A small autoregressive pixel model, trained from scratch.
Model: layers 12, norm layernorm, activation gelu.
Training: soap at rate 0.0021, 10600 steps, batches of 64.
Rows from block 3 of a small autoregressive pixel model, named by matrix and row number. Rows with one number belong to one neuron. Each number is 128 + 24 x the weight over its row's rms, rounded and kept within 0 to 255. All counts start at 0.
After each neuron's rows are labels from the 100 images, of 14976, where the neuron reaches its highest value: "top examples" is what is common among them. Only what is clearly more common there than usual is listed. The data: analogue clock faces. In brackets: how many of the 100, against the usual share in percent.
# fc1: MLP up (model.blocks.3.mlp.fc1.weight, 1280x320), inputs 256-319
# fc2: MLP down (model.blocks.3.mlp.fc2.weight, 320x1280, transposed), outputs 256-319

fc1.355 [118 148 144  76  59 109 137 119 136 150 143  92 109 110  99  90 145 155 116 135 109 123 140 142 128 170 157  97 137 140 122 119 135  75 162 150 109 127 136 130 143 114 111 145 114 129  98  79  73 121  95 135  86 139 124 149 116  89 139 142 141 165 127  95]
fc2.355 [140 124 121 187 164 139 141 133 130 131 115 162 158 108 179 107 121 105 127 130 170 136 131 113 107 109 110 130 121 114 139 159 159 173 106 111 132 134 129 147  91 124  90 112 118 122 156 136 149 119 161 121 180 124 149 125 126 134 116 116 133  70 128 163]
top examples: hour 12 (36 vs 8.4); hour 1 (27 vs 8.3)

fc1.720 [160 129 136 128 128 118 103 112 124 112  72 131 116 154 150  95  90 156 135  97 130 136 104 127 130 124 158 158 104 145 131  98 143 118  97 100 156 169  69 132 186 124 108 160 142 132 129 108  95 141  87 114 130 136 100  93 172 151 126 149 157 142 143 113]
fc2.720 [131 140 143 123 138 108 126 146 136 114 168  75 142  97 126 146 144  94 136 144 106 119 108 139 113 146  79  91 107 145 137 135 116 115 125 171 112 139 140 126  81 129 136 149 133 127 147 114 134 116 165 117 118 126 102 201 107  89 124 121 134 139  94  88]
top examples: numerals (87 vs 25.2); hour 9 (31 vs 8.3)

fc1.386 [153  95 138 148 122 134 147 175 106 136 106 111 128 106  80 142 136 101 128 111  77 140 131 144 138 146 139  98 103 143 138 133 133 141 117 138  96 159 162 147 143 137  94 153 159 121 135 119 126  98  97 113 118 114 170 143 151  87  76 130 124 159 138 124]
fc2.386 [118 131  94  64 126 105  93 115 141 133 133 112 105 132 156 125 124 165  63 124 171 117 134  75 120 141 124 159 143 119 111 113 119 168 110 125 136 130 129 150  95 109 100 120  74 113 125 127 119 183 179 122 151 147 105 121 133 145 185 134 175 117 114 148]
top examples: minute hand past 3 (27 vs 8.5); minutes: 15 to 19 (27 vs 8.5)

fc1.608 [147 119 119 146 117 111 123 144 109 149  90 126 128 156 163 120 154 143 119 107 138 103 108 128 153 122 158 117 125 145 145 141 108 134 138 157 155 109 142 109  82 137 122 115 136 106  90 165 103  96 140  96 134 140 114 139 128 139 102 107 129 128 123 120]
fc2.608 [161 145 127 126  89 135 135 107 110 121 128 115 133 118 111 114 146 155 112 152 118 119 155 114  99 134 140 134 125 148  97 136  84 130 102  94 130 128 147 178 101  81 138 104 136 109  94 165 118  81 118 145 101 111 119 164 141 127 109 125  99  81 130 153]
top examples: four ticks (55 vs 24.7)

fc1.445 [158 163 129 143 115 141 131 153 121 138  85 101 111 121 131 115  76  87 113 135 121 140  92 181  95 170 151 169 106 145  96 136  97  76 122 128 128 137  95 118 150 135 140 130 113 120 162 129  97 103  98 133 145 146 131 129  94 144 116 117 141 114 148 104]
fc2.445 [148 101 156 129 124 163 144 116  73 100 134 139 152 106 140 130 123 114 147 101 139 102  98 124 129 114 130  99 171 150  95 124 133 148 109 133 115  92 128 123 112 135 145 134 117 149  81 107 101 142 127 113 111 162 111 159 132  88 148 162 144 120 134 165]
top examples: hour 11 (26 vs 8.2)

fc1.100 [145 111 170 152  61  84 116 140 113  47 105 114 126 123 107  90 152  71 162 143 133 115 115 150 153 128 155 143  96 126 144  78 119  99 188 140 133 112 102 136 122 117 106 135 153 139 140 107 101 131 122 163 144 151 138 124 104 134  98 126 147 140 141 140]
fc2.100 [ 96 170 123  93 145 156 118 116 126 156 145 143 113 164 149 189  99 121 108 131 132 150  92 149 123 159 118  95 135  95 141 142 149 137  93 111  68 155 160 121 180 104 170 135 101 150 100 111 130 109  81 145 140  94  97 132 109 119 103  76 146 129  94 105]
top examples: hour 12 (40 vs 8.4)

fc1.148 [121 129 130 132 143 125 115 127 152 151 111  62 145 123 122 142 148 119 123 131 105 145 137 176 177 141  80 138 180  59 125 168 150  93  88 136 103 119 122 157 102 126 139 106 152 120 130 134 135 134 154 110 170 143 109 108 182 102 162 113 125 136 112 121]
fc2.148 [ 79 134 167 143  79 108  87 123 125 111 147 148 121 111 105 121 160  78 165 140 138 142  99 104 133 131 137 143 116 171  97  64 162 150 154 195 136 111 141 102 125 135 115 120 120 172 106 136 136 181 108 167 150 126 150 149 159 149 144 123 120  91 129 131]
top examples: ticks (55 vs 25)

fc1.22 [134  89 108 119 114 133 119 174 136 160  99 106 148 128 159 104  95 160 123 165 107 136 123 120 126 127  87 113  95 142 145 125 142 134 139 157 135  89 118  97  82 137 111 115 101  82 123 107  91 139 144 144 129 128 114 105 118 118 178 136 141 145 170 157]
fc2.22 [140 171 143 121 146 123 139 160 129 155  93 152 148 148 158 137 125 148 104 129 141 152 164 156 109 153  97 134 147 165 136 134 128 137 177 158 142 171 100 103 119 174 116 114 133 134 131 108 107 117  95 118 134 106 135 127 139 152 140 167 120 141  98 114]
top examples: second hand (88 vs 39.6)

fc1.724 [112 159 103 124 141 134 127 159 108 128 145 138  69 113 129 167 158 115 169 117 132 163 142 130 138 121 120 145 116 141 152 159 126 167 142 154 102 107 151 125 137 106 143 122  83 162 101  82 103 153 155 133 136  96 152  97 156  80 110 143 153 113 155 138]
fc2.724 [152 143 112 127 109 122 145 115 131 137 151 129 152 133 127 118 137 143 103 163  95 137 109 133 134 131 114 117 116 137 113 112 162  83  97  97  90 156 103 147 122  94 125 124 125 141  94 149 191 143 121 105 142 120 108 128 128 151 113 168 146 195 108 161]
top examples: four ticks (53 vs 24.7)

fc1.430 [122 150 135 115 144  99 173 113 134  80 143 130 174 117 124 170 139 122 105  81  85 118 119 172 105 153 143 101 132 142 155 118 114 114 188 107 124 169 145 143 127 147 121  58 133 132 125 163 119 102 139 129  94 114 109 131 153 135 145 129 151 132 110 126]
fc2.430 [136 132 131 139 102 141 115 129 106 143 119 115 105 173 106 124 128 118 136 140 119 133 129 130 140  98  90 156 148  85 142 150 136 112 108 110 127 128 149 139 126 136 194 155 159 110 136 108 164 130 138 146 137 139  99 130  66 160 125 120  90 114 159 112]
top examples: four ticks (57 vs 24.7)

fc1.201 [127 179 102 136 106 135 164 154 145 107 145 139 162 111 118 104 121 137 165 139 154 123 154 115 154 100  92 125 142 153  91 131 143 132 154 145 125 112 139 109 104 130 140 114 162 152 141 136  99 113 132 152 130 141  96 138 118 100 153 144 142 137 158 146]
fc2.201 [128 130 130 162 155 127 122 173 151 121 124 116 139 150 151 116 134 137 132 111 141 124 163 154 100 161 138  97 138 128 145 107  97 145 177 137 111 154 137 128 116 150 111 104 115 132  99 149  95 121 118  84 128  92 155 119  96  96 116 110 141 143 144 157]
top examples: hour 4 (38 vs 8.7); hour 3 (30 vs 8.2); minute hand past 4 (26 vs 8.3); minutes: 20 to 24 (26 vs 8.3)

fc1.722 [124 107 121 119 124 139 125 132 129 110 157 132 135 106 155 138 133 136 132 142 151 111 104  79 161 139 185 118 151 116 121  97 165 133 180 130 104 126 156 107 143 112 118 128 178 136 123 111 139  95 139 149  87  92 161 124 141 139 107  80 121 167 133  91]
fc2.722 [163 148 115 137 129 124 106 117 155  96  73  63 105 114 112 124 126  96  81 157 131 112 124 125  98 118 105 118 113 118 116  95 153 131  97 115 114 179 107 181 132 113 126 121 135 124 112 124 128 123 115  78 137 100 118 142 130 129 107 120 167  81 149 157]
top examples: hour 4 (54 vs 8.7)

fc1.692 [122 145 154 109 125 116 162 110 131 151 159 131 114 110 145 104 131 131 143 153 139 126  96 141 151 142 126 141  87 114 113 119 132 144 117 130  83  73 119 130 169 160 148 149 119 123 176 107 129 147 146 165 124 164  65 107 112 105 121 111 136 125 114 123]
fc2.692 [112 124 124 153  94  91 114 153  98 115 124 137 158 119  92 185 101 139 126 135  86 134 139 121 102 126 114 130 138 142 160 133 128 123 128 140 170 164 153 122 110 114 135 148 126 158  81 119 129 107  85 144  96 101 125 151 181 130 101 130 117 110 123 151]
top examples: numerals (73 vs 25.2)

fc1.306 [148 150  82 110  89 117 147 127 136 165 101 122 119 105 100 112 122 169 155 107 135 186 167 133 180 150 144  77 146 135 141  89  55 151 184 114  94 129  98 105 134 127  97  84 141 148 113 156 144 132 182  99 166 111 109 109 136 140 103 143 136 129 135  89]
fc2.306 [157 138 146 144 126 143 120 116 123 141 124 147 126 155 130 151 140 132 103 137 139 120  98  84 118 110  96 159  95 141 144 150 166 120 143 107 146 124 108 151 118 116 120 153 117  86 132 123 124  88 102 105 102 147 147 104 121 159 153  94 118 132 139 189]
top examples: dark face (71 vs 34.9); hour 7 (32 vs 8.5)

fc1.15 [129 165 138  65 138 140 111 134 117 116 128 112 122 143 108 103  91 167 132 144 128 108 127 146 109 103 153 169 132  78 129 130 152 100 165 145 144  94 130  91 140 139 158 117 169 133 111 147 139 131 121 109 118 137  94 117 116 113 116 103 110 143 146 136]
fc2.15 [106 108 128 107 117  78 130 143 174 117 128 129 131 106 137  98 137  92 182 138 124 101 188 152 119 129 144 167 101 108  92 138 106 135 171 115 135 147 146 131 126 130  64 108 121 166 125 166 149 136 121 152 136 117 142 144 172 150  95 123 186  71 116 127]
top examples: hour 11 (52 vs 8.2); hour 10 (25 vs 8.5)

fc1.48 [ 82 132 111 109 133 131 111 121 136  92 144 146 126 103 153 110  85  97 157 148 161 135 131 167 160 149 131 139 131 156 131 102 123  90 128 128  97 124 113  87  99  97 136 116 160 149 152 163 152 178 166 143 107 126 146 137 143  77 135 182 174 156 138 202]
fc2.48 [121 125 108 156 120 141  77 139  38 106 102 152 146 148 136 136 135 125 130 118 101 165  96 114 100 127  79 114  86 136 124 120 150 114 158 176 122 103 100 160 138 142 112 114 157 103 104 163  99 148 114 104 124 135  97  97  83 142 109  94 133  75 137  74]
top examples: hour 4 (44 vs 8.7); hour 3 (38 vs 8.2); minute hand past 11 (37 vs 8.2); minutes: 55 to 59 (37 vs 8.2)

fc1.347 [158 100 132 148 120 171 134 140 122 148 121 110 149 114 143 144 148 150  87 197 168 128 106 134 120 127 159 121 136 187 129 119 157 137 116 146 108  98 113 124 104 114 126 138 112 119 112 117 107  81 151 126 136  95 113  95  80 126 156 164 121 111 107  82]
fc2.347 [117 136 118 109 161 117 111  83 145 161 109 113 119 144 124 129 114 117 149  68  87 123 157 161 126 123 121 126 103 102 101 146 118 115 145 135 149 168 177 140 147 125 141 127 137 128 108 150 177 159 143 148 104 126 146 166 162 100  93 115 102 157 154 171]
top examples: minute hand past 3 (40 vs 8.5); minutes: 15 to 19 (40 vs 8.5)

fc1.222 [104 112 140 137 110 113 149 126 167 159 156 134 110 128  95 142  97 146 130 131  91 168 134 150  86 110 163 127 121 175 149 100  94 179 134 104 173 169  93  85 158 142 134 132  76 132 122 125  74 132 135  74  92 159 104 132 130 110 122 118 150 150 114 181]
fc2.222 [151  69 149 108 117  87 123 110  96 141 124 149 139  77 131  99 112 130 127 144  97 138 116 117 143 168 158 162 156 132 132 143 134 139 155 130 121 138 147  94  88 129 143 171 120 155 100  76 111 137 133 117 143 114 142 145  91 103 156 131 132 156 112 130]
top examples: square case (93 vs 29.7)

fc1.585 [147 147 119 143 132 118 134  84 105  87 129 133  98 103 130 169 102 109 125 174 108 139 174 120 153 167 163 107 124 121 128 124 151 151 139 110 120 129 107  74 151  67 117 110 107 171 109 168 139 148 125 139 139 158 200 104 148 140  90 122 123  82 124 128]
fc2.585 [169  95 118 111 100 137 169 137 144 148 140 122 102 148 117 119 161 141 140 142 130 145  73 112 172  78 148 136 166 121 134 118 156 178 127  86 151 140  91 158 176 146 145 111 118 151 151  89  99 119 145 127 178 111  81 160 100 138 112 128 103 113 141 166]
top examples: numerals (74 vs 25.2)

fc1.229 [147 127 138 150 115 160 121 146 135 121 132 125 133 129 125 124 130 128  98 120 143 113  99 123 103 147 136  92 146 159  85  91 136 141 127  93 122 156 123 130 158 148 163 133 149 139 152 137 133  98 147 158 122 115  98 143 108 134 131 169 139 144 132 112]
fc2.229 [120 124 148 129 124 100 101 139 119 113 124 118 129 156 138 103 125 179 152  97 127 110 103 115 144 125 104 127 177 139 116 170 124 167 160  96  91  83 113 158 109 122  97  94 150 154 121 136 144 107 115 100 114 113 127 164 142  73 133 143 129 130 101 107]
top examples: dark face (66 vs 34.9); minute hand past 1 (32 vs 8.4); minutes: 5 to 9 (32 vs 8.4)

fc1.346 [120 115 146 114 104 119  95  99 105 102 182  96 137 135 139  96 132 112 151 150  96 119 183 181 121 122 103 134 114 110 106 126  92 151 129 127 126 140 167  79 127  97 113 145  85 135 154 199 117 135 151 135 162 132  96 145  95 140 114 147 130 129 149 111]
fc2.346 [152  89  88 151  90 108 125  91 100 127  59  99 113 145 148 167 150 173 162  91 128 125  88 130 118 135 166 108 127 128 160  90 137 114 157 127 135 124 136 138  96 108 163  97 146 169 101 116 135 149 154 180  82  92 138 131 155 139 146 170 136 146 159 187]
top examples: hour 12 (36 vs 8.4); hour 10 (25 vs 8.5)

fc1.86 [149 185  88 119 145 130 142 107 167 169  97 119 128 143  89 102 158 141 162 134 113 147 150 144 113 130 123 117 127  98 110 119 123 120  98 114 141 119 139 111 143 116 132 157 124 117 131 161 120 136  96 107 127 137 133 118 129 110 174  97 124  98 141 152]
fc2.86 [130  87  84 125 125 141 135 108 158 102 141 144 100 105 177 133  95 108 119 109  86 141 129 129 114 106 115 110 113 145  95 107 119 171 129 130 118 136 100 102 140 159  88 134 144 102 135 134 129 116 148 133 137 101 160  92 132 144 110 101 125 121 143  55]
top examples: hour 12 (40 vs 8.4)

fc1.450 [144 118 122 139 143 100 145 128 140 155 144 142 169 123  60 116  96 137 150  95 146 124 147 116 136 154 146 105 117  99 147 175  96 116 125 160 155  99 101  89 142 148 154  96 136 126  90 104 120 137 150 161 124 132 154 147 124 145 123 112 136 104 123 107]
fc2.450 [159 102 145 124 131 171 140 136 152 146 116 112 113 114 148 137 166 135 101 120 140 124 131 147 134  88 173 147 135 124 140 119 193 134 139 128 122 122 119 144 102 118 158 140 119 172 173 116 113  97  89 103 119 106 154 149 103 114 144 102 107 110 137 171]
top examples: ticks (50 vs 25)

fc1.211 [153 126 181  92 150  93 149 223 106  98 145 169 130 126 106 132 126 152 174 112 124  96 137 123 132 126 108 119 154 153 133 121 110 121 102 134 140  90 138 114 122 110 118 142 138 134 130 125 103 116 137 169 121 158 145 154 165 121 123 176 119 130 120 119]
fc2.211 [139 108 103 157 131 145 132  48 167 124 102 102 130 115 132 100  83 129  84 150 137 147 120 132 127 133 116 124 125 109 137 129 115 133 142 113 108 169 104 152 123 134 122 117  90 103 136  98 118 144 102  93 127  97 111 102 104 149 162 103 129 136 152 101]
top examples: hour 10 (41 vs 8.5)

fc1.341 [162 131 150 144  94 155  96 131 116 172 134 103 147 170 142  86 110  97  93 128 102  95 135 135 125 111  51 125 110 152 123 144 152 153 103 147 116  95 169 136 141  80 110 158 142  78 130 127  86 142 119 123 133  90 113 140 124 138 171 110  89 116 108 113]
fc2.341 [ 68 143  94 161 127 100 108 114 137 157 112 155 131 158 157 151 107 117 129 108 185 139 129 124 147 193 173 168 112 131 130 113 159 127 159 122  98 173 100 138 113 146  96 113  92 136 121 143 151 110 172 120 126 110 147 157 104 109 112 141 142 199 129 165]
top examples: second hand (100 vs 39.6)

fc1.299 [158 123 114  76 155 128 140 115 116 150 111 121 111 116 161 128 133 157 150  84 125 103 111 140 120 130 135  94 175 154 108 132 120 179 128 106 167 106 116 131 117 118 129 100 133 125 120  75 104 150 152 157 115 163 175 132 135  94 111 129 164 141 129 162]
fc2.299 [111 105  95 127 129 142 121 111 140 127 160 150 180 160 142 150 148 132 134 129 137 180 145 112 125 145 113 158  60  67 105  93 160 116 135 103 131 144 106 123 110 138 136 140 119 107  83 146 130  96 104 123 193  92 110  98 110 196 147 123 133  79 144 101]
top examples: hour 10 (35 vs 8.5)

fc1.85 [ 99 107 122  88 110 116 134 113 129 141 127 184 120 132 127 138 128 174 132 179 142  95 156  63 110  95  85 146 133 129 103 103 134 129  75 115 139 143 103 136 114 161 144  83 144 120 136 122 147 114 155 135 136 148 117 124 126  97 147  98 122 102 135  88]
fc2.85 [174 143 142 176 170 140  89 145 155 142 133  95 135 126 126  89  70 155 113 148 120 193 103 138 151 116 129 114 124 124 127 106 151  98 174 146 111 102 116 136 131 150 107 152  64 113 143 132 105 135 105 128 114 111 135  85 127 160 134 147 130 101 135 128]
top examples: hour 10 (29 vs 8.5)

fc1.131 [162 138 188 126 105 146 126 109 117 141 129 125 104 141 127 105 135 121 141 176 102 134  92 125 116 173 165  83 111 131 111 148  97 110  83 116  91 133 145 135 114 139 140 122 127  99 122  97 119  95 137 153  77  98 140 165 106 125 138 114 121  95  79 118]
fc2.131 [151  96 147 141 141 129 150 102  99 103 135 130 135 118  50 158  95 113 157  80 147  85 144 120  74 142 120 178 142 119 130 144 108 120 161 112  84  90 103 164 122  95 149 134 151 143 140 167 143 128 157 137 145 128 111  96 105 112 160 131 130 144 153 118]
top examples: numerals (81 vs 25.2)

fc1.2 [182 130 168 130 127 151 156  86 116  99 164 120 134 162 121 141 113 116 151 166 117 119 150  97 173 148 121  84 147  83 127  96 148 125 165 133 131 111 166 117 132 150 114 147 164 148 131 122 117 154 135 161 110 135 103  97 124 119 153 154 137 117 120  72]
fc2.2 [121 104  94 123  91 184 107 141  81 142 133 126 101 105 103 173 122 156  99 116 137 137 147 136  94 139 124 151 125 161  76  95 149 142 105 109 170 127 140 135 138 129 140 116 126 137 146 128 186  75 139 110 121 144 116 113  90  95  83 153  96 179 147 110]
top examples: hour 12 (28 vs 8.4)

fc1.273 [136 149 108 155 143  86 136 140 145 104 113 122 115 175 137 149 136 141 102 139 147 122 139 161  98 144 151 157 132 152 161 148 117 160 139 136 150 121 107 137 146  81 135  83 114 144 105 114 138 128 146 132  87  94 157 180 154 131 151 131 131 109 127 163]
fc2.273 [136 137 130  99 137 145 109 134 138 132 153 148 162 124 163 131 132 166 120 143 111 104 119 102 129 140 115 130 173  93  60 149  98 118 137 123 123  97 160  97 112 228 130 152 157 136 127 124  75 135 114  99 127 148 134 122 131 118  95  85 107 137 139  74]
top examples: square case (77 vs 29.7)

fc1.451 [138 127 174 131 138 143 138 153 115 131 104 160 124 131 137 138 128 120 139 148 129 119 153 114 143 154 108 110  96 128 175 121  93 141 126 132 145 113  98 124 151 116 104 108 128  94 146  98 148  88 144 101  56 111  83 111 145 186 134 165 142 128 142 160]
fc2.451 [150 101 136 126  91 116 132 105 129 134 147 137 135  92  85  86 161 169 105 143 146  98  91 106 142 154 120 120 125 150  85 125 102 161 141  97 106 129 151 132 153 190 147 124 133 166 114 100 115 127  99 137 105  99 121 173 105 109 143 123 103 109 104  94]
top examples: ticks (50 vs 25)

fc1.457 [143 179 131 153 166 146 111 185 124 123 108 165 100 111 127 158 132 124 128 112 147  80 132 142 112 117 109 156 128  98 138 126 115 100 115 126  96 141 112 144 169 128 136 134 163  96 160 131 168 140 160 118 136 120 132 115 134 117 113 158 105  89 128 167]
fc2.457 [126 121 120 147  79 168 110 142 160 140 163 144 181 132  84  96 135 131  92 103 175 129 121 117 170 149 107  70 112 151 197 122 129 128 151 108 136 121 131  64 122 126 194 129  98 107  82 154 142 142 108 104 125 102  85  90 163 129 161 145 112 157 115  89]
top examples: square case (76 vs 29.7)

fc1.358 [107 114 140 129 120 103  75 134 107 158 143 159 153 126 118 132  93 104 157 179  94 118 104 161 129 144 143 125 124 147 136  99  89 162  93 100 159 145 118 118 133 124 117 111 130 125 132  85 101 139  66 138 106 136  75 111 144 144 145 111 146 161 124 157]
fc2.358 [161 129 115 117 116 142 169 100 138 145 114 115 114 137 144 105 146 133 117 139 121 119 116 126 128 113 147 197 114  91 133 162 160  96 120 137 140 114 152 166  93 182 129 107 106 153 146 163 116 145 150 166 151 142 144 171 108 115 120 157 122 136  85 146]
top examples: hour 10 (50 vs 8.5); hour 11 (29 vs 8.2)

fc1.406 [103 150 156 142  93 130 140 136 116 129 107  87  77 135 132 146 161 137  93 161  89 101 147 140 160 148  91  99 131  99 142 109 129 131 141 108 141 152 154 141 115 145 170 126 117 172 140  91 131 157 159 107  88 181 108 141  75 135 117 150 103 133 109 145]
fc2.406 [154  92 124 113 189 120 125 128 128 140 129 127 133 113  68 124 117 149 152  88 156 164 116 137 110 144 160 146 154 151 113 148 141 104 102 156 137 118  97 112  85 143 103 127 124  88 120 125 153  94  46 143 155  63 132 122 152 109 145 131 165 114 136 103]
top examples: numerals (75 vs 25.2)

fc1.673 [118  97  98 140 139 151 120 105 145 128 120 110  72 116 127 119 152 119 110  52 119 141 147 145 114 130 132 115 147 153 153 130 122 143 137 116  98  82 105  61 113 179 145 137 120 108 119 118 118 126 124 102 129 117 134 150 105 116 181 159 116 128 125 127]
fc2.673 [118 114 130 144 131 138 137 125 118 100 124  97 114 198 138 149  87 172  97 173 127  90 118 108 143 121 149 114 117 109 101 118 122 115 122 117 105 184 154 158 127 103 124 134 120 130 145 171 150 127 154 138 197 128 102 120 128 135 130 136 137  84 150 124]
top examples: hour 10 (31 vs 8.5)

fc1.241 [112 123 144 118 112 134  82 112 147 130 117  92 216 121 108 134 122 138  98 128 115 121 105 107  99 149 132 137  95 123 128 139 144 180 131  70 144 107 133 108 111 104  98 101 126  98 165 149 154 110 109 126 133 118  82  92 116 143  91 116 170 145 143 151]
fc2.241 [125 147 151 147 178 133 148 130 114 149 117 170 111 127 167 134 167  83 117 110 168 116 139 134 115 109 162 122 119 149 154 126 125  96 134 137 110 173 106 132 113  85 134 117 135 164 100 137 128 180 172  80 121 155 171 170 111 112 136 162 125 125 120 115]
top examples: dark face (74 vs 34.9)

fc1.453 [149  97 119 163 122 123 144 152 148 136 130 144 119 126 114 136 137 168 142 151 108 140 143 117 103 111 142 121 145 134 166 128 148 122 130 156  96 103  86  87 148 143 158 161 131 128 141 108 138 120  65 122 141 115 113  97 120 143 132 131 136 147 149 128]
fc2.453 [136 124 145 100 120  94 121 131 104 128 111 128 135 152 128 142  95 128 103  97 159 163 117  86 123 130 105 127 133 118 122 101 126 126 108 122 144 144 145 144 108 114 147 119 118 152 111 133  95  79 185 104 150 132 116 162 138  82 206 140 120 120 118 123]
top examples: hour 4 (31 vs 8.7)

fc1.331 [133 128 141 156 104 154 129 125 164 127 157 133 127 144 131 149 157  87  79 107 113 104  88 115 127 107 134 127 139 146 115 127 117 152 177 137 107 129 121 137 133 129 110 122 136 126  99 134  96 148 133 130 136 138 140 122  94 112 142 142 124 125  97 115]
fc2.331 [140 108 131 132  87 125 171 110 116 128 131 156 100 162 141 158 129 139 137 130 106 155 157 156 117 103 125 146 146 133 136 170 103  99 121 125 132  99 158 144 120 107 143 112 112 112 147 130 146 106 116 156 110 114 131 148 144 168 145 152 103 153 139 120]
top examples: four ticks (96 vs 24.7)

fc1.98 [123 171  75  76 136 159 171 140 129 139 139  99 131 134 136 129 128 131 160 127 137 140 116 176 122 135 103 151 113 118 115 119 132 103 160 129 123 128 164 122 162 150 140  84 123 104 160 121  91 140 132 153 116 109 143 115 132 151 143 134 120  94 157 119]
fc2.98 [109 135 135 142 159  93  97  93 137 102  95 121 119 130 103 138 115 130 159 112 154 144 136 157 164 139 125 156  80 144 147  93 142  96 142 135 153 145 157 115  99 107 101 103 108 119 142 152 138 100 120 136 106 116 153 124 164 103 110 137 165 136 164 165]
top examples: hour 4 (35 vs 8.7); hour 5 (34 vs 8.3); minute hand past 4 (34 vs 8.3); minutes: 20 to 24 (34 vs 8.3)

fc1.750 [101 180 112 149 120 151 136 126 143 121 146 144  97 122 175 100 162 129 124 164 105 152 114 151 145 122 143 153 130 114 201 159 146 130 157 141  94 137 132 134 112 117 120  63 121 106 122 125 126 116 152 126 113 141 150 105 166 119  99 120 166 118 137 149]
fc2.750 [117 116 121 136 154 159 142 111 101 169 110 116 187 121 151 142 151  86 155 137 125 137 127  93 138 110 135 156 126 116 104 130 152  95 157 134 134 153 155 137 127 133 106 143 109 153  97 127 129 131  77 133 105 123 120 156 101 147  97 132  92 102 146 117]
top examples: hour 11 (25 vs 8.2)

fc1.230 [118 153 107 110  87 109 150 126 146  84 139 133 125 144 139 157 137  89  92 115 165 145 129 122  74  88 165  80 126 110  93 148 115 124 126 131 105 121 116 145 130 109 141 113 119 120 142 126 127 108 123 170 124 126 124 172 130  92 126 132 132 159 135 132]
fc2.230 [156 127 117 141  96 106 121  85 133 175 130 120 156 136 140  90 126  96 155 116 126 157 125 132 146 138  99 129 161 105 128 128  86 124 145 136 127 114 152 163 118 130 118 157 144 127 143 132 160 121  92 104 144 130 114 141 110 117  95 132 145 105  93  55]
top examples: square case (94 vs 29.7)

fc1.5 [127 123 120 110 139 116 132 136 155 150 132 161 171 134 117 107 121  91 152 108 121  65 153 139  92  94 123 154 122 125 152 149 109 132 100 183 131 151 161 116 156 110 132 112 140 130 108 133 128 116 128 105 123 136 109 117 131 138  87  87  98 136 124 129]
fc2.5 [116 191 140 146 140 139 119 142 108 113 124 101 102 145 125 171 141 120 171 141 155 106 120 135 146 100 161 130  84 122 134 116 153 115 117 154 135 123 183 180 102 148  77 112 123 106  99  96 200 100 111 130 100 134 122 128  99  94 123 141 127 125 138 147]
top examples: hour 11 (32 vs 8.2); minute hand past 1 (28 vs 8.4); minutes: 5 to 9 (28 vs 8.4)

fc1.119 [145 121 118  97 155 170 113 156 106 139 126 155 139 139 154 121 143 149 138 157 178 134 150 127 114 137 145 117  90 120 164 154 116 109 178 130  99 107 141  85 132 136 152 116 170 103 124 144 123 146 105 133 133 151  84 119 129 159 118 114 124 149 109  92]
fc2.119 [124 131 163 133 122 124 105 131 166  89 112  95 128 144 111 156 174  85  84 128 141 108 121 154 188  89 132 154 143 118 152 166 168 105 110 141 131 133  75 165  63 147 124 112 108 107 153 141 149 125 142 110  98 155 140 173 142 129 158 123 143 145 142 123]
top examples: numerals (98 vs 25.2)

fc1.536 [129 149 152 131 101 118 127 138 119 135 103 151 114 157 121 143  72 120  97 182 119 118 142 112 118 124 122 150 124  90 141 115  77 102 152 111 126 117  73 153 119 109  82 108 188 121 144 115 135 106 163  91  67  90 106 171  90 167 116 138 141 118 129 157]
fc2.536 [113 131 136 146  97 111  81 128 131 109 134 161 150 124 123 120 151 147 142  68 162  97 102 114 124 106 155 163  96 168  98 169 138 146 130  98 127 141 123 129 160 142 158 112  85 140  84 118 114 124 140 125 148 126 101 140 121  90 142 146 130 135 168 123]
top examples: square case (75 vs 29.7)

fc1.732 [133 156  90 120 109 115 141 122 110 129 129 118 126 102 145 144 136 133 153 123 135 150 127  97 131 140 144  82  83 147 115 159 136 128 119 152  92 115 118  95 162 165 179 155 116 128 143 117 135 145 111 115 154 163 162 143 146 130 161 141 108 126 159 125]
fc2.732 [121 126 117 149  93 149 133 151 143 114 180 133 138 133 135 126 113 120 140  78 190 114 115 107  85  98 105 125 129 150 119 106 153 127 168 161 167 124 133 193 146 106 120 125 162  92 174 154 173 136 132 189 127 137 119 107 102  97  69 150 165 119 108 127]
top examples: hour 10 (29 vs 8.5); minute hand past 9 (28 vs 8.6); minutes: 45 to 49 (28 vs 8.6); minute hand past 3 (25 vs 8.5)

fc1.294 [113 143 142 138 134 124  89  98 126 134 114 140 102 164 146 154 148 116 129 143 135 145 124 121 107 161 167 108 102 168 148 116 147  89 101 111 134 130 151  91  67 150 126  96  91 140 109 130 166 147 154 129 144 136 139 128 129 154 114  85 141 142  88 102]
fc2.294 [118 122 145 139 135 163 178 156  99 124 112 130 148 124 121 138 155 136 149  99 135 122  95 144 106 133  79 111 143 128 115 179 121 121 120 152  94  75 133 155 192 120 126 113 108 120 100 103 119 147 140 145 137  74 138 133 135 128 133 161 136 126 186 136]
top examples: four ticks (72 vs 24.7)